Weights of a small image classifier.
Model: 10.5M parameters, 24-pixel images, norm batchnorm, activation relu, depths [4, 7, 7], widths [64, 128, 256].
Rows from block 2 of a small image classifier, named by matrix and row number. Rows with one number belong to one channel. Each number is 128 + 32 x the weight over its row's rms, rounded and kept within 0 to 255. All counts start at 0. Numbers have three digits each. After the name is the row's rms in percent of the matrix's.
After each channel's rows are labels from the 100 images, of 14848, where the channel reaches its highest value: "top examples" is what is common among them. Only what is clearly more common there than usual is listed. The data: gratings and oriented noise at many angles and scales.
# convs0: first 3x3 conv (model.blocks.2.convs.0.weight, 64x64x3x3, each kernel summed), inputs 0-63
# convs1: second 3x3 conv (model.blocks.2.convs.1.weight, 64x64x3x3, transposed, each kernel summed), outputs 0-63

convs0.8 081:092162121121154123115126168172182139200178203155099161142131166144116086142157164157162166133168186145155166163145124139128169160174132139042131111144150123156098141130159158150124157144151169
convs1.8 097:157092139133092124143140093092175138050136077091114084096135082097138164135088109101090116188127113123079086091150145120149094130105127157172098131091092090144181141118084077125128094082142071
top examples: coloured; dashes; scale: very fine

convs0.32 054:118151091135098097085145116179094090107147139136103122146098102045121102113132132128144091114099072127074105117141207169181150098132126146146128167117113083191150208091125125153147118091086117
convs1.32 070:121119045115130177198087144100129165064108136080156138099132129167141131129125119159120116143140152073105123072121138125114147111144108135118085135127219179053122094104124111105067140150134104
top examples: coloured; dashes; scale: very fine

convs0.12 096:120128157177116109090024087082120090132106094086128142109114081112117105183103127122138108147140121094133132125104127116123100081105091090114119088096087161082163156086074056133096118081110157
convs1.12 103:160166122114108151066116163160124121185178171190101101099061100065104101088191142142144128113165167155136125128154079116167147145081095082132124153135113122103114135105131159116077110085085133
top examples: coloured; dashes; angle: stripes at 45 degrees

convs0.42 109:156121120093118151141122141140064059132113121163057106119100146118092133141106109137120123092140119124099129116108106117144155116114150130019112102127121132138000102105131124114083098125147123
convs1.42 107:220116131178120128211119128141200146160103119167152125121130125130161205099124117126148125212134130125103097110138172114057102125145148134095175179117152147127115147121140126132146181115128104
top examples: coloured; very fine

convs0.45 121:022122083177109098118118102087181131175121162144189160099119133053108158142104113123169127183119127148104144122130093132060106133134135131168142167115124110145197141112153104149121138092109153
convs1.45 107:144117197109135118053128148086134137057134163129103132150099147099144088096127131115129163040111131131165134128106133148223129149135106130200082179139154127120159123107156109083136140169118148
top examples: coloured; stripes at 135 degrees

convs0.35 135:058102047101146148102090116097122129197123144097114140105133127181132111123163115113131148082128167107130115136143129128041111126139122117212053107126115077095136107131136121116128173077147157
convs1.35 167:050108133128112149037130119109113138051102147126117113157138160108065135126095140109111113007113136100133138106115105114138122104146128168186111137134100134114136133138076127123102083135075113
top examples: coloured; very fine; kind: sawtooth grating

convs0.41 088:126102088086106108097133129122172139155131107090113102119135112080144093100117076110136114061099094120093119086127088119175076113174069126126105105113136133133115182133139148116107108168004106
convs1.41 088:082151049083147103169101124117101110070141125064163122120117130139180149134116115119117105101147103090118084156186089130043092107151150093070097169127167112100116088155113114131177117144130114
top examples: coloured; dashes

convs0.38 087:061123074131123079083076107124155170174138077147186105125103109110145136113093097159103092106135122138123121123103148167076140134105084106143198177127111142129155224156126149150101158129148159
convs1.38 089:141117144134129128136150106162070206133184150130065100172115128112129132173159157083162140054106122150132165107087139139189133159139176142187097141127105101158150106124173206119139119092136141
top examples: coloured; dashes; kind: square grating

convs0.49 055:138157102105129135045073180146139084086150139077097139122098085068121136122130176145140107113177150119120110091083168118167091115119156100113146125130118145135152173137137085145124098117019153
convs1.49 064:123156062132141108187125138117164125158103139044164096105092135130162081125131127097098133167114197089130102125093107096114091155132049105096118101150098099120087119183093075128165124150165129
top examples: coloured; dashes; scale: very fine

convs0.34 110:099103123125098109119145153082194094180143024128161125115130091111087151135087087122066093093147072098134130107106166122096134112124050055118150131125091162122139142129120121112157156108127128
convs1.34 112:164121142134139097135140102140084161135168070145117142167136104131199220145127118126143108118149156151129159155116105183141108172083179052142129120136172148110154162071150156152115052148118134
top examples: coloured; dashes; scale: coarse

convs0.56 052:138132150122122084110108155104102114111198157128087143128098108062164077128083104162116132114168101131118155075101192094158126126083156129132140062124088131065128095121077120106141103192182101
convs1.56 064:135135103150123143118109131210158114141132155154137091117074125086109235100158170129126126169109185187123091133093151080144155115089089152109109143093099133114107163148111125138147105052106102
top examples: coloured; dashes; scale: very fine

convs0.53 079:109150136139124088137108115130094108151113153126102158178118135046129117103164112217140138081103157070126110093119103174142171108149127139091098149118092104172104065118116103113158051150187109
convs1.53 073:126107134090121128141102093130170142070101170099139044052101102127127149138108156105120078190159147164112098109126143089123123136106090140111137172120152089078115166120104054099074152114092093
top examples: coloured; dashes

convs0.60 125:106119065141129151000129093153139162101153160126189119137135126079135137131117115094135114160142106152091165113144107133109136154121164127139158118125165085125112155131112136111110128149031090
convs1.60 133:087115127204154102118118153126093133083081128103095155148081190138134115130101089129138121057110123115165124129162066110146122083160141151164066133131122179170140049111134123140177175155153143
top examples: filtered noise; very fine

convs0.44 082:113122101122096076091137140105158159129164128057128111135116124069127122118131142141080075057117090110147073123096158119142063089134091088127130140114140158085125215096104128131095132097057138
convs1.44 086:115164079126185141178117113132093099097167039079170128140110172158173125127099106131120103084167168096086085164120089132098112121116123082104106111128162092122102109169108116142197097141171146
top examples: coloured; dashes; scale: medium

convs0.18 150:117159152132152123126122124136099194125170131120199162134144160139188144122124141137123125114139155137122125154174102158144110147160116142244167154141160142114227091146139119123196155161141156
convs1.18 128:140117125126081133133151109132124050141084093163151116120126045057093182130172118125123099129137082103077098079130149132164125107070132125081155112145161115148079168126117139133062087146118087
top examples: coloured; dashes; scale: very coarse

convs0.15 085:109116120161092134059029076101103101151099101143123159096059107060090146144137123131153074091126115140138105125106130123154139108130130093104127157108106139070124208123086088134165146122100139
convs1.15 101:139163070072134151129108141140102152093112152150143127117042132162163006079148116150102140149168139115100108133173085079093149131142098104114165120113149105160145080131121124138081118119134095
top examples: coloured; dashes; scale: fine

convs0.26 073:079112083102123131101155098115174185150116037115183128125163115102082149123089120118062082055128118112109125114130140125089096110144059099075150160122130117140122163123120126109175172096149142
convs1.26 070:159114123138118151110109113177090144129122118132073080147155118169200137149108120103125121139103168184124114137116166172164102149080140095200102147125115096084211160118141175153083113168177088
top examples: coloured; dashes

convs0.31 099:082079097078087136059157139140196106131156074071173108139129126062114131127133113151060084138076122146125082130086144134105092132135119143156138203132117124160144165123123165127122162163114107
convs1.31 081:111161160173142085115144107147143127126098087078100112126177174127095102141091076088098115069110037115172111126135152166185139115142063139166120153106112147094177118156144144143187162126155136
top examples: coloured; dashes

convs0.43 070:064140105098133119075102130120116082130176114117150139148115134076122161119133115149115053068092105112130111129107206134099118102099107072105128135127104085186142145053074122172177148102115139
convs1.43 066:106125106126166096175113122162166168107108120126128148110108104167138039091135146101105115147113126093110131078111139157162128129092055096114120155101146171069134098179126161081034097092139114
top examples: coloured; dashes; scale: very fine

convs0.46 073:104110101119088119146097105145096123106118095079137141096094100066080124077152116102100094079096113108077095097068108116153108126094124167108086121138104166137065162115102105118081076174102063
convs1.46 074:070120061137152129128124128156119062160102138117148129132159159120093118087134136114125070134133067115092134112145154099110184123142114158076127196113132093107155077172066076149152187141182123
top examples: coloured; dashes; angle: stripes at 120 degrees

convs0.19 150:107108174138138150124143143117166184204140121110230199127167123148143138147121132134115120136164169131136128110174141131189136137153112146220164102139129138123199107124134114101115180123096139
convs1.19 131:163123126185121107174124080143142085065135154185173089121112108088096143115187100117130150146115075162124087169137139136170125117111111128045175140089182129155094150164141146158146103185117119
top examples: coloured; scale: very fine; square grating

convs0.3 096:135112141148107079163175179048155082118155105130118149145118121104082113154090159098072110053138122129144094091153176077135107084101119141113120121137115113138096136106065089108096126134105047
convs1.3 070:175121107226129139103149120182139059141143168156115104146219168054120153123114102146097133106140090148150104128152097150137088134131125193136077146099119132076149162117121165120122125125119101
top examples: coloured; dashes; angle: stripes at 105 degrees

convs0.59 088:120129088142093112127163124037105133214110099139132136065088124059089137118084115110098133126165088116092118159110154152193148130110110146090146163147112148153101190100135096136104124091126084
convs1.59 079:143076101103112146155175113091122135106149146160146078137177111155139119096038115129146179150097118142107154127112128076092145137177180170105177162129139098084102084185161059137152110121147109
top examples: coloured; dashes; angle: stripes at 90 degrees

convs0.23 131:109151129126126107117110179092179083188114069092169184096118112129145126091127125138133109176149139105155132132124164112118085090081073105106152146168143158137113136133102098124070193040099158
convs1.23 125:178125171173117124109103085146130103141174139137062134140095166139086104152124132101158162114147133132107147153107108147170112154173153047126082141074110106114163153145173208126106098137061174
top examples: coloured; square grating; scale: very fine

convs0.27 148:111124114151132141073113139152198097123095130134153135132075126098092159154137170142167116110056140083130106120072165167112109079158120128077138154149072162151082153111138151162082059156086165
convs1.27 171:144103115153139159073099126131095153041154130088180120120129135101106086126154100119145142064139095139154129122173069109165130118106144121063128161095131125124083036151133159131192086130101139
top examples: coloured; noisy

convs0.50 112:083118100161100135159113088103137129154103143156172178067068139066118184079111116124168114141139067092073116125155077141084099094154168170146146155124123163120174151124148079129160106140133090
convs1.50 127:122147179075111123076136148079129143079141185112123080120136135058173109054125116121134139072128096130107101146152122108168168163158162160164138167130142097131169092112152037114145130107152129
top examples: coloured; dashes

convs0.22 077:097133110136123126121113130130081102144113125141103064108092117031037217116132088161111100136099077128094135135101111151168147131106139120087097144167122143160103159155112152153161077137089110
convs1.22 078:136080071122102089163136107146108255093112084074171147162130108144138112111126114100124116140121142138123135075121127120095120149146152111059132173095106089116131104122135155092108132140101114
top examples: coloured; dashes; angle: stripes at 75 degrees

convs0.11 076:099099076144083151079162131108117100113150152094180150090138124097195122102115124088099135126109151148160062111110205131086103131110162125138156135074087138060136166107096094120155181097118091
convs1.11 071:091146153166094109109133153188136150199088115172066138123126109145077117115094185136134172075127124147146120094088179127177187097134110180172113161166062119136144117125138144155105094155110144
top examples: coloured; very fine; kind: dashes

convs0.51 128:083136082068108115117134162107129040171081083090116143103090138132136073131141138162120119116145152080140112115130155134078094124144070123082081150126140104098070112126109127083048154146154107
convs1.51 114:143101182159151118147083120127148086154161095052084109150134133146125154175142179107142094176099138120108146127143137165132071132147125103198126191143115120125212156150120180109116153091078153
top examples: coloured; scale: very fine; stripes at 135 degrees

convs0.54 115:124187102135145106105149167121124145196165106089136128113102162148119121105110155183116160185150167152125132143117136141131110175126152166058050085152198127154078075165105111105123185128121136
convs1.54 136:172066154078129094142047074117177138121078147133092108092114102138128133146131124087108165170109116135086121130113157076147140065147075083152163115052089123102146126142142123106173118110098113
top examples: coloured; very fine

convs0.10 082:098083062124090112108113121103166153199133090094160155089119123066082109108141074109123085090116139107087063107143113171104099103153092103116160169099093145158137193139142130107117159087140149
convs1.10 078:099137124075114071148131116093120160123204167074108055175122162126185103159119143094171170111149055129125160143121157136105141166155153108168154153123129107129154069109130169176134112151165144
top examples: coloured; square grating; kind: dashes

convs0.1 122:124105150159108126142149114116091107161108088106147088143134093070077153149136107119068067116097056130127122110099148119116128106071125125103130100118090167128114186118027125130157066162165098
convs1.1 117:115149065126110175087133114203127160127126066163108141163180118104156162105128141115090065100131164152131139107151152109115155117025145131132155142133143151119129149121066175099103116156108069
top examples: coloured; noisy

convs0.6 062:042107078147113080134116131077109152167089122144139162105084141117047119165098106105144119158111105091106108074117114123099078080130112088101122182118100104143160189148135145134097075091133122
convs1.6 074:139118113158118096163155114125139170176173147173129108145159120031149139072166079108080152082102146154119123174097133183122147184166087134150128179102136120106171153084172139134117153093146150
top examples: coloured; dashes

convs0.52 077:114093134123102157155144118135164136144142109029143110145104134062077113118131115134057062100144129119117085131092133137175072110102126161109123154096115138131134174102055152150087136177082092
convs1.52 083:079169089122171109175127134139149094078102118077159126142165150157162070090107145106104078119116106097108094148150112080114130112110080155099141118140133087098154093213073097130186122145165093
top examples: coloured; dashes

convs0.9 082:045124043093104057095052161079162139162114082095142147100145080114130145157114133126147099122116074118117155131098115091091121129134073066132128141103124155101142171122140128138109154110097136
convs1.9 079:082125089051133131166087141143124152139154171077146177171072142171166146121176142094174124101157160087111142121107109126099095137133116075157065145167159109114176092138120144108148072158144164
top examples: coloured; dashes; kind: square grating

convs0.21 124:064128021119112166117094160121124098159104114079156178103082111141089163077132117172150107131109181110109103087131112134057088098127149150115140149126137073184116122145122100092144154150124122
convs1.21 107:053115162058147090115123148114125097095082192070094082120150117121174076164129133133096107129094140158152139127167095108128111155127119119199111116105098134093180062108111091093132159094139130
top examples: coloured; stripes at 75 degrees; angle: stripes at 60 degrees

convs0.55 098:073098085125123111091098144119202125150158093104175128096154106064051166158106103151094088095152069129133119119087141082077123124122096088137123124122111170129167186111116101129148172125099155
convs1.55 086:153167138153154112122136110189063166142155094137101148185085152139157154093128142107121143073146169180152151129098133178200079124074128080150082136115115106126190183145136162142172122127132122
top examples: coloured; dashes

convs0.7 063:071115097146137097101132161136075098123133092094131101143089094066071170127137119113150105163111023103100081148144152084113103103108127141084133116136098124087118187075121147158175112111096114
convs1.7 055:169105154130111159095111108158123154181131123110103187063150141116161135106095156117159152115124109156063112083066149090147178086128080113097129220129141131080134104115136088066130122108160137
top examples: coloured; dashes; angle: stripes at 75 degrees

convs0.4 067:063110048116070097101161129123113157086126135128120128123099115010172120152120139091151098107109105124111158083140143123164122141136105152169140152133116102148167145111141126131097121108030148
convs1.4 055:105151064112136146132112176115127084106133148070149101151124100144161113100083135136143123098161180101096100117107123096087115123127102116132059074095095103067110056174112139124207111144172093
top examples: coloured; dashes; angle: stripes at 105 degrees

convs0.36 148:121117138138098094053115123054134087185124066083136187091117099114101106116075102098080087087163142110130129115142143136128079127103071115101157130127144126143114142120108056114085159113076105
convs1.36 131:135125144208119135184147105134127096207149173184041118176134150154140138144137130151147147167129095137109157133151094148151152111185180146161123154117103131127204168104119175113105144123094130
top examples: coloured; very fine

convs0.63 094:034097077142117118149132119134133158171138162134172160130143127061148145146141111087175097114153111092118114106185104104071144096154143131168156160087117123150203118085129098078156071144124124
convs1.63 081:113116184082118120092123083119111085112161149099101123107097094066172104116147105134120097066105123100084144115125155143185151130136160139198065140190198116143176145112158105114091127159098112
top examples: coloured; dashes; angle: stripes at 60 degrees

convs0.2 102:096121131185092096152128130097093138168072117125143182128115133081108105113158138120127099095151089103109111073126128120137131098108136151116124118148111142126139143107068094126105096162135000
convs1.2 095:135128151108064141092149090141144107088110153145132106145193168094134151060126108144080097114130107139131108155159143069135163140138169196142122174087163134161125160104096039121095146151119072
top examples: coloured; dashes; angle: stripes at 135 degrees

convs0.39 077:086083131091077087131132117100135090153138090068137147095107107085138080108127145079080068089107065092165130102126149113153063113139118080139074092101065131126129149083097131118111149124095150
convs1.39 086:164149106143081146130091110190176102126128116141122140166142121173183129135152150159150100104115140142103130105124104133133173149075185116127105158139158106138139176170118178136019069168076122
top examples: coloured; square grating; angle: stripes at 90 degrees

convs0.58 077:084127104175062108174065124121111095166101131159128159092029129075095191085136122138168096130138107126109125116129161111136136098144154122114112119124155117152164140100114033124162102096128136
convs1.58 076:149080086082129162091126085074139174085100157155148101115082129119135081080164118131089143170131150117115102111111108092084145171146101110127140151157201125099137111122108049100076118098070105
top examples: coloured; dashes; scale: fine

convs0.16 092:069107077165123153139072119161130133138109149084181170150101104028118157086153118164142054131119122119094135085119076123086091096143121153169140142115128146101167127109065136124118085152110120
convs1.16 096:067152129048164133083094150109142088035114166077156109122108179140183104107118134103091051081148134127132114148171159111135095142106112122134095147123178109122148112139100123134132162139174104
top examples: coloured; dashes; scale: medium

convs0.30 078:101093069177111159155064114148107149170125136133112172112087106035124119092111125138121095125150109118113086120093125165168093093114155150101099162134117168140134177137096054128082106134097068
convs1.30 090:075155085106134111161145149101136090084125175109159092101110126145134043056121139082116139128135136108114135164143101059094152133142117154092165134111112080121115075168083044128167127131158121
top examples: coloured; dashes; scale: fine

convs0.57 084:070090100125138123100161157168176137169140172140193171180154141115105121144145065163163164144176103126111153118143133132111155117171095151092151127105087072105145137109171148140033146149117152
convs1.57 081:145127152143113168079124152052183126075139094107101055088104100118177106135095124094061161129138147158125101134148182130156109138097091129198058157092148120120157144134133119120171111098137105
top examples: coloured; dashes